{
  "model": "contrastive image-text model",
  "dataset": "patchworks of several textures",
  "train_examples": 36250,
  "image_size": 64,
  "crop_scale_min": 0.8,
  "horizontal_flip": true,
  "tokenizer": "word",
  "vocab_size": 40,
  "loss": "softmax",
  "embed_dim": 128,
  "encoder_arch": "vit",
  "encoder_norm": "layernorm",
  "encoder_norm_position": "pre",
  "encoder_activation": "geglu",
  "encoder_mlp_ratio": 2,
  "encoder_head_dim": 32,
  "encoder_fused_qkv": true,
  "encoder_bias": "qkv",
  "encoder_qk_norm": false,
  "encoder_layer_scale_init": 0.01,
  "encoder_parallel_block": false,
  "encoder_inner_norm": false,
  "encoder_drop_path": 0.05,
  "encoder_patch_size": [4, 4],
  "encoder_conv_stem": false,
  "encoder_layers": 12,
  "encoder_width": 192,
  "encoder_positions": "conv",
  "encoder_pooling": "class_token",
  "text_encoder_causal": true,
  "text_encoder_width": 128,
  "text_encoder_layers": 10,
  "text_encoder_norm": "layernorm",
  "text_encoder_norm_position": "pre",
  "text_encoder_activation": "star_relu",
  "text_encoder_mlp_ratio": 3,
  "text_encoder_head_dim": 64,
  "text_encoder_fused_qkv": true,
  "text_encoder_bias": "all",
  "text_encoder_qk_norm": false,
  "text_encoder_parallel_block": false,
  "text_encoder_inner_norm": false,
  "text_encoder_drop_path": 0.15,
  "text_encoder_positions": "learned",
  "init": "kaiming_normal",
  "residual_init": "none",
  "optimizer": "muon",
  "muon_scale": "match_rms_adamw",
  "learning_rate": 0.0064,
  "momentum": 0.95,
  "nesterov": true,
  "orthogonalizer": "newton_schulz_5",
  "adamw_lr_other_params": 0.002,
  "ema_decay": 0.99,
  "max_steps": 14500,
  "batch_size": 128,
  "epochs": 51.2,
  "lr_schedule": "step",
  "warmup_steps": 290,
  "weight_decay": 0.02,
  "adamw_weight_decay_other_params": 0.05
}
Rows from block 6 of the image encoder of a small contrastive image-text model, named by matrix and row number. Rows with one number belong to one neuron. Each number is 500 + 25 x the weight over its row's rms, rounded and kept within 0 to 999. All counts start at 0. Numbers have three digits each.
After each neuron's rows are labels from the 100 images, of 14976, where the neuron reaches its largest size: "strongest on" is what is common among them. Only what is clearly more common there than usual is listed. The data: patchworks of several textures. In brackets: how many of the 100.
# gate: MLP gate (encoder.blocks.6.mlp.gate.weight, 384x192), inputs 0-47
# fc1: MLP up (encoder.blocks.6.mlp.fc1.weight, 384x192), inputs 0-47
# fc2: MLP down (encoder.blocks.6.mlp.fc2.weight, 192x384, transposed), outputs 0-47

gate.206:542477532513467467471467465501454531461500482460515491535515487489523507457510515495509508465515495511505504509482515511491495492490513513541501
fc1.206:507523503486477520457470469526512492505518512503499442539464477534498458475473513481521463518465490534512510544518526466497465451505474492536514
fc2.206:485481527504483543519525512499475511489506503517490509432522515454532502552503460479497494496514487491515497446442463524526471530456542495477541
strongest on: labyrinth (66); rings (28)

gate.134:491497536480481502507498533477489509476473507484561460456508491492527482481493465519519497511485482480483485508469510470453471548540475515536457
fc1.134:484477505497481482523502537498507472507512482524532495527452534536523508512457465495505540468477490553500476495514493478498499522502515504509482
fc2.134:534464483510462511475475520500507510486502524507479513531481558520454450519480482472488494497511506573485531451504480485503495496537530516427537
strongest on: brick (44); plaid (31)

gate.266:511467489510474469511508554497498495462516529494491496517516537501469468505514486500476482504478511489548528481491548530490462494494448543522503
fc1.266:511530454539519483481485533516515490492508458459545522507504488499510470494507460517508508518483467477532525487541525489488489496462479550498502
fc2.266:571503512477503457545475508497486522501522513523501475475511485556461430463491497509497474488522523475488481457518530540480515502515520472496498
strongest on: checkered (100); centre pattern: checkered (42)

gate.130:529524509505483515541495514502456512500504481506496499502548526523509457483486485525549525495540520464522494444478512522519519475447469522465485
fc1.130:551514502508470530519479482474474527497491496511493504508531534486497485492520490507513503493539521487515529499496515528489492481488495521485462
fc2.130:498526495482544497437500489522541486458525499514484476466462521506473486438451513518515518514493468499506535528500542441505460529494499512476487
strongest on: triangles (100); centre pattern: triangles (42)

gate.65:519502516501478485471524520509493487457473440481551468525513469526542466493508522496505506493518516512521504481520515538511532441530530479503506
fc1.65:495529480501480491528500513518502536543497447488544465476505448510502478511511518513498483546513478520487487440502505497500519494496538481525497
fc2.65:455498467553486530540522505496535514509518466509499475472514519483501483466477542513532505515558506527481542515500500537514472496507526503501494
strongest on: labyrinth (56); rays (28)

gate.287:463506515496471523510517480538521527509545510452511525497485548523494464537563475530474487506499476539485453500502506493522462468504476532510472
fc1.287:492520504493496469501474470518509474500446467522468458489472447483494491484511530516508517461485515433523526524528494482494557492491501524497546
fc2.287:487495472537478485466500510515508511528493488488498478506490565469514505511505513512552479523499477511554499452513503517514487479540539498528468
strongest on: wood (97); centre pattern: wood (37)

gate.261:496502497542505474485490515438496507505506535464495526475522509526449510486550510506479493523494515501537494530461526493491469498530541458467532
fc1.261:468488481475539526516505518534499544489465483535483476464471533500511470535477494474521501539482502501456540496466482469536524532477490491539483
fc2.261:493500513494506485505513482446464526552525510501503470456546475507499524459475510509504496525490493499499502497452503510475482491527549486483531
strongest on: labyrinth (87); centre pattern: labyrinth (31)

gate.333:485495468468500532536443482502495497583512467501529484505486489501499498466554487511478472488534524493473526488473546458535489444542474483508505
fc1.333:543496531513505434501487494489561506503461499493500550519490498516501493475483445468497497518527449504484512463473536428511513513517471475490497
fc2.333:466529538472481468504504465525526483514538472496467481489514536487493505482523506488473516476543481464490518461489509532504514481504505490480505
strongest on: striped (27)

gate.45:482481467508473520494524515469492498476502482511473512516504507492516451515507485481477473503504573478488500472485496529497483544505505521495499
fc1.45:519485482485492493482492501498499518479530492517500514500498533489514463478487472513516508479528506428504517473500463510478514538492549480525523
fc2.45:517493489492490516506500484485495502461502547494484563513502489560517482519462499545506479519552495521448517520512561463518474503527507515469452
strongest on: honeycomb (100); centre pattern: honeycomb (39)

gate.123:512522484495500501528565523493474482509495475518486511508523519515506509451545469515480510463489509474489511441494529488476480512574473491494485
fc1.123:446488508496559527437528492516499511502520475464505482499520501462523500496470475481457499505479491511523504473473456545486483510510543506472479
fc2.123:498491516487494505512574472539520499533525479508540518500483465473494489470516497522522461494526477496472501512495509502526444485519514475512525
strongest on: dotted (47); diamond (37)

gate.26:488521519476503494502495504508477496450501525507501531507463467545534503527508479492498450490489515505532483509531535519488514519482510479529499
fc1.26:510525479491503505565474466551490483481500498500538509479468501492481514514531488509551446506461508476446507541488477473511509513521505533519494
fc2.26:463463534565497480501516492487499494466493500480494473544495490544507505526499504519498442513476514570469511501492544458458495528496451547508501
strongest on: crosshatched (53); wood (28)

gate.141:505532520479497495504480523473491490463504498521469470534461515572541490521496462527497539467535499499508523508428473486520469474504521492513478
fc1.141:496546548496547464479462466480483483482511513521510497498544499525495445516523496528492494501522515490484523478481447494544483469548489527493457
fc2.141:483505473489475471543552492539472479504523521477493520459518480534531467487497525545505535496520509505529511481533543537510534453498520490493497
strongest on: zigzag (72); centre pattern: zigzag (26)

gate.145:526514511507486481468541497517535495528523486494495486463562481515473526506462515504510502505513493522511496517487475502488527512499468508494488
fc1.145:492471503494526520495507482496508536499467485465499535502468497487512491511482517511469481473506520498450512512534537484496458478513562505535480
fc2.145:501455510479497475458474494483531471498515494516527518495528463500537492505467479470479553484499475528503494488497554473504511447539509506500498
strongest on: spiral (85)

gate.276:510503525464520506504493480490481518502545508469477505511493489550512493512466497488572490478516504487463504499511501469476499510505471531543476
fc1.276:542460466477516520540523489484490519467485521517537522508513478454453490482486499510506525488495535528483528521464518513564514510520487518532485
fc2.276:492494516530506493489500518485516479483487478524467481505471519510532497482535514500487571526487493477578499510480467505548477480491527408527474
strongest on: triangles (100); centre pattern: triangles (44)

gate.59:431536517501504506475503506495494477516467547474546465499521519507509453472477511486494477483475517504503482501548468522526493474522469497476516
fc1.59:517481513532463452509504502505472531505512467485488537500467499498504528532514515504502480525502475512522506481487512504447542485495448485514476
fc2.59:473481487513505485440511510495476489501508511479499500476452490502450466520481510532491481491506523485497520492524485482561501554447484464475503
strongest on: honeycomb (72); looped (32)

gate.108:482478492512514517484520481555472529498519520512488533505504502534525548496468467525488520529527539501516503473539534466486509497493499486507463
fc1.108:492521488536485521496490499518471488496520516510487513489473485514535523490474436521489514508523532532539499500489536506494510490509473476505463
fc2.108:513518450537481467444519491489469480517451496463516491456522498506476476483532480473501511491460508504469523489512506470482512494521519555528535
strongest on: rays (91); centre pattern: rays (36)

gate.124:473479519481517488491460507528474502493505512483501496447484487470537512492501480519461531491517492515506467444503521527492478499486469504496490
fc1.124:527476535520523501473522488488502524497547473521502524508564512541453515526436460450467536506509510505485456531478524494542487524530507529505500
fc2.124:464490516526525542511483503523489522466530476538504481484472456478517480493534503506490458490498517491476530531454512544459554502492502478510485
strongest on: honeycomb (38); scaly (35)

gate.80:494511510502532491505490511481512545544487487501524515488486500525509463529520498491479502474523479519547513548489512465515501514501467460491524
fc1.80:524498471492450485503482493496481476475490513529512469480501468450487518518467501506496504549483485472476518522481531498465557508487497554516543
fc2.80:508527484479513548448487499508472537472529501504520455517473543529518541530522492493479474498512556531490469468526486463507477499497519504509442
strongest on: labyrinth (99); centre pattern: labyrinth (38)

gate.345:515500516477500519533458553562564515502505457535502515509487502530492524507470518492496526483480529460488523481477518507439495508500536488503529
fc1.345:510527514502487487501467452486449548506448540517495503479507488458489493530515477519516491479513497515524525492506504514525522501485503490555453
fc2.345:481508528507511492481547500487498510493514499490513536509463468524462486555491475526507500474501477508482526460520514465475489492488503485492507
strongest on: striped (87); centre pattern: striped (35)

gate.285:499497512454488515517483506502486508506453519500467453484516533461482542508521508482549466488499488527509486478487501491477502522497505491490514
fc1.285:510522483491545524456463491519520511524464490502512511492502499486477496469465474512486465500524498513484524587496522496484540514508479499548510
fc2.285:491534518532484494481477502460485508470544480516502519492471478523484507518514511476489531513482488468533517522444553494518509519498480507481471
strongest on: plaid (100); centre pattern: plaid (35)

gate.231:478467455499508483489489510493505489468479492506506475507487491465532507486513494476525525469531508481554508490503512481483508497489494494563506
fc1.231:480501514495499455495498519495523498520519517517515469485527512509514521521510531498470513560525512500470473502502537531485517516455476524533479
fc2.231:546500485464505497555508474483486493492524481524521544468516456538491489527460515465537491533554515488497502530488507509512442453488525475485470
strongest on: bubbly (63)

gate.28:435475536529484538457491534519499475542522486493514483495480515488519501498491521533481514521517511526471494476487513476489494488496477488494459
fc1.28:446495459504536516519493477498497466484485488470470489510510467494519498525511453484510507467532507513504471538518455496537518524532505459505508
fc2.28:504517463485482509494523481517496514531534502473481482512486481511487531486443507502483480474557510487556463533517471520524513516505513514525557
strongest on: cloudy (91); centre pattern: cloudy (33)

gate.383:525525523466455468470500472483524503453490525538506489511492518502543466514500510511511490526499529510451491495513505454519486537470524508496491
fc1.383:467519512529515459481474510504522532508537491528519541487518501508469476481556514498521482477510503516512482481529489509508458534488511488465465
fc2.383:480532509477495511470483486494514491457496516467498443482475506505530447467508523506463533517486508523567504471516490536464511497512496513515501
strongest on: dotted (78); centre pattern: dotted (29)

gate.92:512475566501514476534489500500557508501504503530491462456517511507505494489496490485485553489499520514560526497467526553480493471506537541474480
fc1.92:485443487513494525471508479538416506521484494506486524493472499484512519507536487508472494480490509518489451509513496522512515464487482474498523
fc2.92:505445529511409523507498492497523458496504528499549460419496466472491539508479517530495547480501479478507530505506507480522525494577462478529472
strongest on: plaid (93); centre pattern: plaid (35)

gate.313:466515546536462488528470505482512494448516440531494484478503487499500492500482539555497488516514505474499509473528532493523538473497490517524525
fc1.313:457484491532496448455480500499543514457483492510536512511507526481520517516483494489472513493514486507468494515537511499522524488500489487517481
fc2.313:552480512523504531552504490531489505544495504525472488540499474534474542509496515465478493540524470533512514530500502443507479493444498497488530
strongest on: triangles (100); centre pattern: triangles (41)

gate.49:536552554496481507492484513477458473507509535497471479497487520548531456499517510487498501502462475491493527480495503511478516472515525478495492
fc1.49:478446491514546492498500492494488513519501487509520518508498475492455526499488526492486499522546522526502489535491518462500494515470477496505499
fc2.49:494462478537526449478528485457411507482469503545462500534518536518465530513503469480496460477506475497506501516495494442536495486487503481502484
strongest on: crosshatched (69)

gate.273:471479458529525481518543493481521525472480509491516480453426464478502514503500498510492476496471538468482518479509455515525541484479446495551471
fc1.273:459460523558531531488477515494494495465487503490529498478490445503504538526469512490479535507520478522537511516482493532511512509517449466477466
fc2.273:532479468460509474460523505447507472502550521492503490488480553525482540463526522490507471515474498494500499524523512495520468517505510533463576
strongest on: brick (30); scaly (27); zigzag (27)

gate.282:507506488513532542489488463511503538498520466483495513538478554495469488458500505506465494453491509522482512522499504467543533487499472453473498
fc1.282:522484531479464470489501547486491466502462538499481456497499465540542515508506477515514505519532436497506488515509521547500500497520521527499519
fc2.282:500481463501498511467491482505506515531500511525504511482444489544494458517503531494470517505489527532523472530482532512503472492483533509545478
strongest on: bubbly (100); centre pattern: bubbly (33)

gate.156:528496480530525493526490504495511472490501515483522509525479499528527521551504549500495533517456496449487514485483525520523446497465513537534518
fc1.156:523520483544537478475469513496496448500539475502439489494509457508474546530504481492482520521503456487478507533492487554497490501493504455523520
fc2.156:492507586492508503523500511542500516508461513553476562462501491500519493488454482537468506475483515537535497495518488530514484477503476539496511
strongest on: triangles (74)

gate.197:510525497515505449505478529508519538539488504503457483515493546555476558517522475534493444507485474521499502541502548486464483537506514541530484
fc1.197:467480521477488526474494479547483496507500490531515497480478493477508449507459545484494517476509499477502503437508530487506503474468492535497504
fc2.197:478472500516458501489509488498477552487520492476497454494529464522556456435512463485520489492474505494463480522527514501507503509489508464521500
strongest on: cloudy (34)

gate.303:471521472530504475518482465510490516500464493433487503496503507513501542500440515490479449524481501456466496455501466506497553513474469485482497
fc1.303:523499510535483469466463576486541495455469474531493476526527517514504474536492523520524470501534524509520533453529522516480454436517472494491508
fc2.303:469493509538489473485451525492533520507463490514514503506564485489539481510542497477476493471491534476498546465515509502450529527474493517450436
strongest on: labyrinth (74); centre pattern: labyrinth (30)

gate.376:486514487544508496535521533492518465493508540488527503502489517529442478473497475484456512452512499453515541534546503471481540474498515479495474
fc1.376:513526529539496496547528545490498473504494521488481506513501489540493458535452495502478531520537470482478527490484471510539509464491494505524485
fc2.376:512526444510473538447479465491484557489488520524514481523484477523520508526471460537501485497476488507537489504484500479502538526486496486484520
strongest on: crosshatched (28)

gate.148:431518520489502486517546499464498505493501491488551521512501498533465529509492523518491497517525491497498495537496545487519551485472520459548502
fc1.148:505468533496528562492502529480513478488486512512507533463500497463509554487448471510480519480508486530528465480505503515541516489508549513518481
fc2.148:536504522483487519495467525477485527476508514443468509499476467510510499522549486518536524485508474490522469548522523494463495518489528491478508
strongest on: zigzag (44); crosshatched (34); wavy (27)

gate.12:497523507543492454527501544473494517501524471503482486513521530479506508549526482490506509502507478501507527448498536538498519502529516504446489
fc1.12:518520486544488475510485524460456491491506494490514501501491504478494481572495499470491506497478477513519518495517483513538583489487521508449489
fc2.12:515529473491504509539516509514544501516489515551449497532505526516508523539539512474508527504487503507492464556505512468440501507440489439534548
strongest on: crosshatched (36); brick (33); rays (32)

gate.94:459478507501476513464508513530499520487506484519491548475536475548485480498488493487529536489452498544513463504500515459496501483505509492476478
fc1.94:576488526482448484532494513494500475478475489493528493480487468436464499507523532547479465491539529506502499463504490527494509526500485492486512
fc2.94:513486567448503541494504515461486531473484492470523526509524500479482486499535466483477521498489505509505459495505517530495556514483507551486471
strongest on: rays (64); spiral (39)

gate.316:483495533494494512478515484550512512482509480516516526527539494530497462479496459498534522536475535494491525515493525493481444465500498462487504
fc1.316:479517542513495504499495509465502495453511476491463516474488481599480503496495467495530506506478475465451529513491469475482507493509529488463508
fc2.316:508490482517511526488461493484487501511490511488482510488500535497495478517520520503521478498524525486487509495500490494495462541476478482488463
strongest on: spiral (96); centre pattern: spiral (31)

gate.68:528487515524495455489491540477522486457472561495445515543536515488512548521510505495435488476506525553467515550494481494507481527513484496502451
fc1.68:435503488519538537514495478467501487504509480499524497470513511538470469500432470502522516510533502455469494471477530512489502472464573483504520
fc2.68:525493532489513479511506480556533569524457463491505480509454554517534496481507480479488532489463520517487515500477503499552511481468493506478479
strongest on: triangles (60)

gate.188:519473512497484511510452516503521482480477524488530525474474523505516458489466505506504483495477472462526513514486467525526467513496457502521544
fc1.188:503509521484512509511460480494472472509489484547468469517527506561441508498501463532482499494547506480535499536497514444519510452513501473485504
fc2.188:543499510545496492496411494494525501485509478537497531487492496480502487481512543476502544525508520507482509492517460523469494498490516473505479
strongest on: zigzag (84); centre pattern: zigzag (27)

gate.230:486474529493533470532546487495553521462496547460518548476493418522510517533470512480478513505497492462486538503515483505442488539459480512461502
fc1.230:529486565493519504503546488479519544495497572487527535483520474484511482521504512422502523483508557521520507493508499490428495561502484525457468
fc2.230:516521496487490468460488492515519480478505496476476492481487530515517491519509496495508514492471493528485402496486590521555488470481494514596461
strongest on: diamond (54); scaly (37)

gate.78:486518489498540519484474486496515533480482517473557508508500500493457508496532473477464501533476503509464493521486506506503514489487466498449519
fc1.78:550486491507511453521508510472522512493510536522543471447525518500503483507517471541530502473505490513496500532520467494513491489456493512551507
fc2.78:506481497508489464467462514461532473523532511517446470518514507498532473481523514512476492491494506527537436500504455514497483496510499487502504
strongest on: bubbly (88); centre pattern: bubbly (33)

gate.10:498510534532492519545426510491473441469514511474506471507472507518508502503530519510494505497531484530536506513516491537462490551529528476502521
fc1.10:480549444480520489507477523531558487510504496505476531503506558469490518479480484492516495496517498502469506472480524554469468536506506484546493
fc2.10:531531521521477491487411468498491496522502491520494474507508520437531508463498507552460521498513464514507507527505418466499475505462490503504534
strongest on: diamond (95); centre pattern: diamond (38)

gate.104:526508488486511495508599523483529500499531505543543476511497512510495457502483510484470493518480532495512518495479504501494509517518501526518417
fc1.104:493501482469533506492538463475488525532530467501480464464535504516493500531476490502467458542445526523483524509490488487503463483509506518505466
fc2.104:450449527495541495468495476491494486526470528473503497522491515466524461474542522466470504489489493485464526518497487491482517495517493550531479
strongest on: cloudy (89); centre pattern: cloudy (27)

gate.110:510516504491519488474524490473496465496499463520510482482503497519471472470506477537468511502495450465526431507501503480489503503515500491514491
fc1.110:458472503493488516534454525514519526490490533474498477517556501503481537536518506483518484489499559519454500538526524524455500489485478443509474
fc2.110:504503527466466492496480505481528512523509481483472488504468476510496509482524513448484487518489512530548471484501475515504505478527505485508449
strongest on: spiral (73); centre pattern: spiral (32); rays (30)

gate.132:494509468517499497469512482509510549499489487493490549510533526525487462503485536514514449525498491551485490484484561545525487442494518485506488
fc1.132:489527491485495544481515498513502489519497511505503501506488517473476495497510511509515473531485492549475485468561513502488447478517491491490458
fc2.132:490497516491472519456485504494510513502485477453521546524459522536493456482514516480492465470495548531478525505519517517523520510481514495471512
strongest on: brick (68)

gate.107:461573492546481467500529482492467521503497476493482471512509510513487504499460532449489520498525506485479500438479529493500490495543490469505534
fc1.107:504449515505510522493496490492521519486502452495500521520549492490510503478521486483481556520484532461478479515486506473486489498530482450480491
fc2.107:495481477497501512516522506501511506492452490496539489481512567538533494522481457465549473471514492466518494514505492461494468463485490511500504
strongest on: spiral (60); rays (46)

gate.50:523491501473512519456458543503495519497504524527522518495559489504513469507498493506474473479521472523502521470527507519441479494520490533498490
fc1.50:519528479516489511497508544490483503454470497515514476517541457540518461490475440510504538516522530520502486510538499532492558501495488457493489
fc2.50:484469525563466485494476523561557476488475500496520460528499484507530468535489505510513532494517518479474520513535473488510452463487480549497465
strongest on: cloudy (56); wood (32); plaid (28)

gate.373:543504532522480495478465504530455514510500478519521507470501494523509484492508444498519536497447486495479548530470464515543486513480499541494485
fc1.373:471483481533536495472481490514497512487509550506496498529491498510467502455506552484479460480489512519483448489458529511478493512521501507519520
fc2.373:494477514481509503498491476519480542548487499545528481522467460521511504502502471515507481488500479481484520537464515488486521549471503473513469
strongest on: spiral (62); patches: two (56); centre pattern: spiral (35); rings (31)

gate.0:461475483482445569489535493470494465467509482512471539504511543466465457495462504510473495555496522504477496494461463506519505491497494506486486
fc1.0:412524537508448537495498496514538475520530515507498508488479485526491471527476535512462491527527530482486481472490465537510512562491526521484472
fc2.0:546499464492495480485461505499463489503511530498515425509520492473498514498535488488462514497514498521497549512517477464502508484501497487505550
strongest on: diamond (74); checkered (27); centre pattern: diamond (26)

gate.283:523456505505522495483490449528498511452505471513581485499477470496487490496507499504514523516484501517472480498496486522458530500529542480509476
fc1.283:508479473484460504474521522494465470553516545497437518498489502475490540509516428485500487458535508523529508466518497473469493502497502503480514
fc2.283:522491517511515491501472486534481493478504506493495506470502482487452510479442501536482536485528483481456479498487481507532468475502442487483519
strongest on: wood (90); centre pattern: wood (32)

gate.7:499482441569533470429467536537516510523511486527476491537506516492526520543486463518486500469506479485530522483465481496521534492492483498534515
fc1.7:528505498510462485445452502530520492559490446499483480518475523470495509484543462510486501492492439517539535473518469446549467504495514559520481
fc2.7:468492509514500485500466483513511534542512475510489488502474465530534496544443484527491515515476518482470500580449493494470487544474496498523506
strongest on: rays (97); centre pattern: rays (36)

gate.192:490506558523456538541524484479477491467479527484510469497479459454494486514506488536476506488531493525528476495546512542535529481482506531498518
fc1.192:503492482462496534527454488460479506508525497496434515528486503510495480461476501503510493574523499508512490507508481513521581489516515540505538
fc2.192:440499526487498403428550514458519521461473525514535517532433477511490480526507524494478476472522476503524517534478516470486506501491475498504494
strongest on: diamond (48); spotted (35)

gate.21:506487509502543521498492501515500501450488484538529485533559479485461438515442502483472527479475449489541514545500506473512476494515498508476511
fc1.21:504515465479478484522522471539531507534476510523454486510493478520512535513514471535507461536513505521472495453484503485516508505519503498524499
fc2.21:538571508516480496484474504489531501496459510518471498522501496500455555464526520506503562488538437521507497549571491499506481485500514508529524
strongest on: checkered (69); centre pattern: checkered (29); triangles (27)

gate.52:527535485524460530519494494504524499486494488506498477492476531521527488520461525478524506499488496501488531504506507488485507443547490506523569
fc1.52:484498498491557507475473474530511505508502487522469493504496475499512498458493511521493485483509526480494493520480536469500524503462489468513501
fc2.52:473522437523443488474545486439541536477493519491559498517475473491513456541464523509495492485504519490488476504494477504513466523482512474487480
strongest on: labyrinth (61); rings (30)

gate.150:517482513511487474511499479498525506508524474498483467480524492518494471522562516507486456535461538480475489499516456548514495459510503528506498
fc1.150:507481532450461488528471451508516509513533515509502495569497497532510469477495499508514486488468502472501532540517480504487512507506528522499462
fc2.150:492513496502442523482505513517465484501512493466457495513478487533508458508470514506496555500480537472478521505480530479499518505504475481544486
strongest on: cloudy (85); centre pattern: cloudy (30)

gate.309:522517508530480465513508489510503521484497526532535563512523535516504514521488507478508472441506472541516493500511512461497455518503523525517512
fc1.309:446484497508471542514483447489514516490501548521501511504525499500533476515471465517490493517468447466520518498477479542464488547435488514530465
fc2.309:524490539501507491447500506473485517501513543541507520494476508539462517489522485523495525522454512526533463530457475456503511473499502530448502
strongest on: labyrinth (40); plaid (29)

gate.204:483541470562502508531464514502482498465502499520521521524514519492522494485481511510497508458506522451506516483468536512473491528482484478502486
fc1.204:506491497503487455525446489483523495533528505496526455514426519486493498481493502501484466488548526503511507540484501507474553456494472541464494
fc2.204:473527511512481475486476467495489514541479520509535524505468490501531487539491486492496488466510462554486492496483496514493489441511523513473501
strongest on: rays (87); centre pattern: rays (26)

gate.168:488461483529485535509475541501529473492506465494463500499477454480524515481510448456509497502503507515485474536515517505475493488509490509517542
fc1.168:525516512535473520551478492518466483535488473492493477480522489513511508466502511505496487510545478500479528447449505462500471494531486532495521
fc2.168:489517517495480511532512536536447518491471446482501481492497520540506531494520533487525495505507485554541505523514455518489494487490486491515486
strongest on: striped (51); rings (45)

gate.310:562513533491502498493502518508502534511523451493458519511521520582491464495510489505470484520442482473468499511552444515493490507507491513526507
fc1.310:508502513501521523506501519521508490511543445486524509475489489512494457501487463497483513511466499462504514516545435517539455531461469537464536
fc2.310:481528490535514475508470526526495490515457465476514480509489471510557445501520490461502506505450544500484548500507507516473467506493479496495505
strongest on: crosshatched (98); centre pattern: crosshatched (36)

gate.305:549512504444473455505486517525518543521514550520480513449459466509469457486505509473446470495516475528509507511462509470496487541506561519477541
fc1.305:514526471500476477478496545501491506531552517518502502488477509488425500549473511451500461526536509522467476478471481501442494540492503502508505
fc2.305:519512503508521569538564521475502516511501517502466560463508461478494510511527494496451485469464517516470471499548479491512486473473518510514453
strongest on: honeycomb (74); centre pattern: honeycomb (25)

gate.342:482456541471497513451525507478483508481465470551525473536514517498493488510509543494513488533438514471478494492501484496461482474516456498494525
fc1.342:501547524525470502501464452452468478515498513492467516524486510494475460549524468551523474530501474500499495453450531504509457477489500443513491
fc2.342:505530467488475519516550463518486455487473521483500526518467487499480533546510515499494511500514506564490546469502512498529481506486509499493512
strongest on: striped (99); centre pattern: striped (45)

gate.362:485441538521501520453517492513506489465515520486472543515513558526525493423445472484471494514516559500503528505484483523471522506482508522482527
fc1.362:481531510517534480544518533459487519558519472489505471437514492526532526481492497494524496492505478449528503538477459440509525476483473487474475
fc2.362:525493501495520494487488492469555526515522506479499489466478514468474491482471457547477508503488519499538510544494510507515499480476486512521497
strongest on: honeycomb (54); checkered (29)

gate.324:488477486451523490478544486472525501487461537470493527510485478508487524520492551484496528424453439448502487517484494509530487526499496494456457
fc1.324:524462497442465463481485500488479503489489513490470475518531513497483507486490490457501520431459525511497518571507507554478484505533503562473502
fc2.324:500519473494516470494501489505499496512514494525518510530485516560475509540485494525478515534510484484499499509506524523492460505527474497492490
strongest on: zigzag (97); centre pattern: zigzag (31)

gate.344:504542508498516489536522473510497492498457498481481487515494489531500525505495466511475500487477542523510483535513527527523505485488490503457543
fc1.344:501473476516509499487456531473507495532531486520542520497515516438483504494540559518514500499517502481493491482499504473501485518526487495532455
fc2.344:486507507514504485482565489493506440504487507486503548514438542519501532482478506485540491520554482493563508558492492512467511502494505513491494
strongest on: crosshatched (100); centre pattern: crosshatched (43)